Weights of a small segmentation model.
Training: soap at rate 0.0027, 19500 steps, held-out accuracy 90%.
Data: trained on simulated fluorescence microscopy of cells, 195000 training examples, 51.2 epochs.
Rows from block 3 of a small segmentation model, named by matrix and row number. Rows with one number belong to one neuron. Each number is 500 + 40 x the weight over its row's rms, rounded and kept within 0 to 999. All counts start at 0. Numbers have three digits each.
After each neuron's rows are labels from the 100 images, of 14848, where the neuron reaches its highest value: "lies over" is the class under the peak. Only what is clearly more common there than usual is listed. The data: simulated fluorescence microscopy of cells. In brackets: how many of the 100, against the usual share in percent.
# fc1: MLP up (model.blocks.3.mlp.fc1.weight, 1024x256), inputs 128-255
# fc2: MLP down (model.blocks.3.mlp.fc2.weight, 256x1024, transposed), outputs 128-255

fc1.62:530521569578451479605533481490524530505511513513468548498456551499509481529487481563492515521554450530486497444416510497416596513465529565459486512510439483517483451424527541507560469494526537528501472567526465494513533526494498523472544427550485469468451497475483508484468552592468552285496514418524419475499518559480448507496531485548501467511546478556453421480498482490454510504493
fc2.62:478502511570497498520542449462515425531547529459508560514520439456488485493458537580538491517527544508503506496558481457511559551483486433515515535443543498506500564587486451454478434431505467479482506458544496526430479412463511508530539479455484523496471509536518510473512429455523573490509523468504523557492521531463550570499544468464569498512447534470435510571482478480463516510561
lies over: nucleus (72 vs 3.1)

fc1.721:533466373515516482488505500486470531539493547405474516444428528482516454555390421435508492501466586487522445533534514499486474505566582438497573541446445439483500498494541546470454514478502492500522494466501524564498504532570495534512594469484474508516539442514503508533483461461479428617462455517508514433548496522460473487485520539581490472472518506530504521503443513464452566477481
fc2.721:487498508454509466577498498489536472479513549510508621477389508553480486501521518540461533518475500479486515512539446527540475493472436483469520486545545496455481609503477455495494467413476504439434519557575384416446541502448481490503485475531496518505427478511480460573481534515535539520575533416538497519480469464419479535460463494478465521500463533453461463472552419492521504493537
lies over: cytoplasm (86 vs 32.3)

fc1.214:529550489527606489543485520489476434457509470457480448508435498510478508481545528557483570494531476471504480514479526517526480550443517490565584550537435492612505555563582516486466504519512524527556518523525506472496484477546479510487432472503524466475534442476532476555512536572521587474573548480490546484517552513468424529457429496503490485478459482550530568507485469450560523562539
fc2.214:445447498487460513488491518512511540498528487554478494492449555497476501504449512508521504509534502425474519530513488513513486500481490506449436500501512534390476488460499491481493486466489386542397504481479470495526506452424526466541492560481501472507562528485482521526429416488557459496467434525484502481429442515510520453422539511508506567495518528515509488424482515479489501451511
lies over: nucleus (35 vs 3.1)

fc1.385:517530565460514491538471476511525516490417466552505497477517495528488528516492513573542569556433589462522479417511432498489544482499478467571450485466529534487529483475523515486509524449463530434519478499489451479470492479452456526462520535511489521497481542473519473440495461469493548505527489542521509490556535474564449485550482542519553520496536526517498504519567485555516521557492
fc2.385:456490459519386496471598436443440520490515543465566460495512521448523459571467466484475483458497398502502530536466450532478524480455551519472495506546506434555528532445516455485480476437548464579441501526523488507615488513548461510492580541486464514457437465513528544524501497536442500466447471522537502567457500535572523480450496525510415487459481505501476483466443524475511542515504
lies over: cytoplasm (92 vs 32.3)

fc1.464:481451495456566486524473517554518529489402478521495454465480541464527504481520495556541491492398457488549570463570521474522421519495581505471568562498525364494520579510524453532445519539492542459498480515457412469561382444529549561460470522456484489554572532426517513513511453494447507495485530547493450431521488564518511548512539509462507405571578483480505442437480458511479432458536
fc2.464:528566539487492544521505517475470551429524523460534470439442484500462444485459473456439487468504471494484480533488501470387409572622509479514455528426386514517498424466472538454488473564513524503461551443508601501471553467546533466501514533510466484435561528435497486501512561502519501543490493525445532565461534495584521479501482508524488550493529510523488587462457542503466529563512
lies over: cytoplasm (70 vs 32.3)

fc1.371:452502485517465464521430496520542542532503408560515524588483463548504543490506423478460531528471524449530492520462468544525481514510478434520567534507551523502503468527506497473517554493432493542557526556514474423467521488451482433494482476506534563458614513473457538443485518498492538453457577453530434490581482514423526568547541507491497529526523572517509502474517452461500454470513
fc2.371:534476510432462540475484539521520480492396558524563476501399472476497471490532528541480445490487484486502495569470499461405449547526464550506451528512489495511514455447461480505456414416662440463461550495514453537511478507542493526492512553509497467498596491487463452481509491477503462503530396512502467548454466485470477423507447529514511496514503516505501472499485527502526489546489
lies over: cytoplasm (95 vs 32.3)

fc1.537:428526596501520493492492490581550499473439532492613422556507503538493521524502517437571467585487494491547452540541560457527406546513485488504437438439452446476516455471485456475440498463518486488482391552536467521491503525519515478574468513482545512516559513523549490489475482474516516501537536511515613425491515498494442471459449510469495537490467470466486503467531539536506520441474
fc2.537:524422417581472536540508551428490482384592452467512503467540506535519519465508479484488481454481467505467534454445474506469471447454462513495571428485552526507465540532538575533562501537429523479500586473546545489467486502540554560450531531510525466487594440489449542562488500563471504544453494518543554479558556513493532524485558454526522470483520488507507469448515452492480516539568
lies over: nucleus (64 vs 3.1)

fc1.584:482474494564515494462537569510522491572561521452533494481526520452463456544521477482612491476517509498516492540490457538421512532556516530547444454530449508504541505525507505460500459438500487491479468540453479574504531465462472446487515527546487495482454435421469478541452569453503533194480528506473519500497552468479490497467495431510464497537554459565570509535510511472516507469520
fc2.584:561468506556618514518419547529459536536413495534478454498541559538447484450438603563424514529512516507463465436495468434554494499597539466469565427467479533510462494488503488440515538536520421540503516473563561443480499527508469584541469527459463474527453525502551502512507431494507448563507506520492500503493494496478599517480521574494545509543499569439540425543493457501567480531503
lies over: nucleus (61 vs 3.1)

fc1.560:522523511467449498434490545499486538455476487503510529559530581524524485554474495501569510528569378483491495495455507443527530513489508448525526512496516470419553555509505470470547485518480434466515476486520507550562469555527507519548484508512438502500479511443456546500489475476544481399532529577453509515527531497451509501553481526497483510469528659423532494565436504513460556488468
fc2.560:486537508456518459469537542568558526482558488434521512521506439466502506550490515455502449505513487525506491476477563528474552423590496544490449509560488498469452490535488463510445528512504493559491468446536514510456467494547590453497535441513485557496488561514518508505554474514477488519493485621506517498489444520454498520467522511496466491470453540573535513578520439500508555521537
lies over: nucleus (46 vs 3.1)

fc1.501:544472539475464493515495478549499601538492489498520504490504466519529493529507479359547485500497454571553494533488560518466494497464548476501503466426470466448442488469516521532496474512540511518484535541530462563529473479503427473449469531577485517483485436488536457499467538485508504645510522538520521473517502473476434443454499505508473470460460515519508584552492517502551477519513
fc2.501:474477443530542515508491522398515484524517516501486497497470537485464542484480519561493517540509544430462564459491454473533517483461453534484514390545493545507521556577408484423550551504464433491492497434529451414468566534489562542561516501451522451508447520467475488516548416465489561459489477581498473501490471546505529582423516474496496500463585528461538494577459504537538467463470
lies over: cytoplasm (94 vs 32.3)

fc1.269:467498539561558482516531394476441453471573425407495493511531514576521458469499581522449507472433512493468551510535462525562573530482514518566449478503534481436523498504519459485459489499500519439521494468511502485483546511487513493530489499580469459518520478488420441467477452490436474374478486461546470516500456556509526510501509599476500527507494499514496524488558479447598511494509
fc2.269:561494450520526522497497472529592471524484510583483515547520525486440471532511494580575528450532504452511436478543521467471546414503529552493548530540473499528538455469539506526527387485462521487487491526432474580519443472500491507479448503423501537479528463418589577493500523475562505584489424457566430471459512447502476453575437462470487473555571520541562420480517506503515484467437
lies over: nucleus (73 vs 3.1)

fc1.648:492427485496481503519518452483553473545505515479539536460479485463482489542526535406427553508514433541529468455490502483477483468443511533572512490485549529516512503556472507547497514516521531436439525513531451523488491524458494529470614505548477486546543506547429555544572504468482505603497475528546523433502551496417497461592561449414452511518505525548495507450506514548482536457454
fc2.648:441521508482464519528491474498516545576527469514512545501555504482560567480543449530487519538499575480510489523465467507547529504402521432494508405532548471532504495420551473510470463511481519539555471500477455442467514453426513564449422527486580516500559479441493435513393512529483398502456532577594466528506468501473485493517419449493538546505486579525486564500520513485486455464534
lies over: cytoplasm (73 vs 32.3); nucleus (26 vs 3.1)

fc1.2:477520555598509519489594499448476501511511433531530478512543519563472498445482527480497499480526465563458434487545449588571444465532524528510492538563571472460541525472523556551514459536515515565494547454501543469471486568473527494512433416511468578538510534454490577600479501529547470465527491537501499510384539547421528593559421489539486516450562520548494516453531481488503458525563
fc2.2:495500419372530463504485471576533426538510406477501456496528521545535474650468517485466458560484514569487488491397452440518497476584553509519497531511487455513484508474541498466464501508382530467479445508484526494479521494504487569535522498416487471440505510545519470557475471488455498450493506499446481477507424514441489558482511427476512447476460527528485520551436463479458487490519
lies over: nucleus (70 vs 3.1)

fc1.137:480539500485522500500511480512523484546515529506495511527552564532501448538450541556500514472576509504498471515508461500499567541523536494511516563524387418503503484499575509542499447506511600488515487477467505503462486528548474470506528421517499548496473475404526525578471499596456488326533451499497460447492467565511465471516515501543475577524473465543522536476493479557423432555513
fc2.137:476409607501537488466478492557532500506485507441469519475576402508469493489532476462534461507547558535506495392470514467473546519495568530479485500498559519527461585507468496423560480426471536472480453564538461506542393472485489447521506420460511506483493574543515472542447534483515544470501486538478526585500524510462546474460552469501536519516485496493499484568465452493499444507542
lies over: nucleus (89 vs 3.1)

fc1.97:421491433459544398439511515466525546508520445548484457415479503466531531496483549501555393452475432461564544472534452562510510536508479509500437512515483439510492617449488440522449461566497428536500477493470487404475495481548526466504434471479474494500505534417470540548436492510494507386444512538518514491440534508488566527433468489434434537493538515494505513550416419505508535571501
fc2.97:529553508572465531527460541571471457506497502443486462562443555531535494468528533545475598492524506545458509533439542445504523450469522510458523484464515583497507404508589546510557523556523506477484550500479501542551511514430451514456550609508513487482517514482523455549458504487514488478505479485535490538560456478554405490450484546575486458504530513526531559575597528514530582492516
lies over: cytoplasm (86 vs 32.3)

fc1.541:484501484523504509539475516534442560531502512517524532544495459520526522563485463456559492480470446474503517488511501524498468494471540556497459509515545483532433510431477475528493485536528471447618553594478477486524493513473520503477552465519441483518540548462547478481542466520518510383404509476461476532446528519520507551544471530471526376466495484510536575483558481539518513417453
fc2.541:495479492496501486497541550435571449554495510520485482470506508512483500433521498565426497515474543463481493469495514476515489508497421444462551472506494547486535492563491515468534535532441505565416470393547479455481507501532567515553452571484623456426514442496465497449445524488487496511550476534502480499599485487493494461432500461502429578453511496460575447466491521487529491537523
lies over: nucleus (53 vs 3.1)

fc1.525:504468507618492506516489558532508476579517571463499422458504471506526460543490521496527584544520521560487471439571532514477455498450534500507440510424556505445480472533446543565538498453480445434499479503471443458501571470448490538596530532457491516507498483608477545462449507519563551490537474567518488515459553430487476522429578481480536454502557472523479415490506521519498560551468
fc2.525:467416543382560478451516566468548460610496461487520571529507512507502527498515508538471458435512589435527530529419527488468452478421468479493579481563504479537526512534467527423453489456522489504479506498479526511509490570466512480474504571525511520526455479420444373441569501470461448517486455569557502446504444525493519492418421540518527525513498493442555488479502498478537530460507
lies over: cytoplasm (97 vs 32.3)

fc1.351:479527485650481478554508466551528475583490472473582509535454505545579483569560485511554515553492508529446509472540456462454551511498490541601455480511462467520505441517472561426522535458532428479521517514579531443522498532515509472482501553512467540499451501435479499492518529547506445401475528541524516437474499514531482434572527526525457537515513506530514463494461506493532556481504
fc2.351:477509508531401521502503413452506400503492566537451469554462514461481472438436473532483558459473509466560522499461527524534495441544508501436562511565477493503512551525514501546477519474453582537488520486479514515492433427502454450478531419492475451492490499516507482471518505482491546491484482500524517514546489487586519513453475523542569463531480553494481495508500502522465508460498
lies over: cytoplasm (94 vs 32.3)

fc1.356:448479500491437514426484484502466459436526432449527584456517478508435498544472507526485511442436489480490537513517486508490532515514585490534518516516501532515455496544460552595481535495438511540561522395526530450484553528458481507562499456451547493480507446536453499521521529445529513367529490499556450528534519527484519505536548542520502513557517497559523534510421475516583435550497
fc2.356:465537527507516528485523504485428552419500530496505498507520495509540459469544513480519489582523480513476451501538494509583495523508491453460479525508434499472530531419544425520476454495449536451476504543478442581567418472416542543440458503471503512467513531454565520480477476471485447544508574514536543445503476540440479512562481455426493500537449553463512484525493522484566428470477
lies over: nucleus (44 vs 3.1)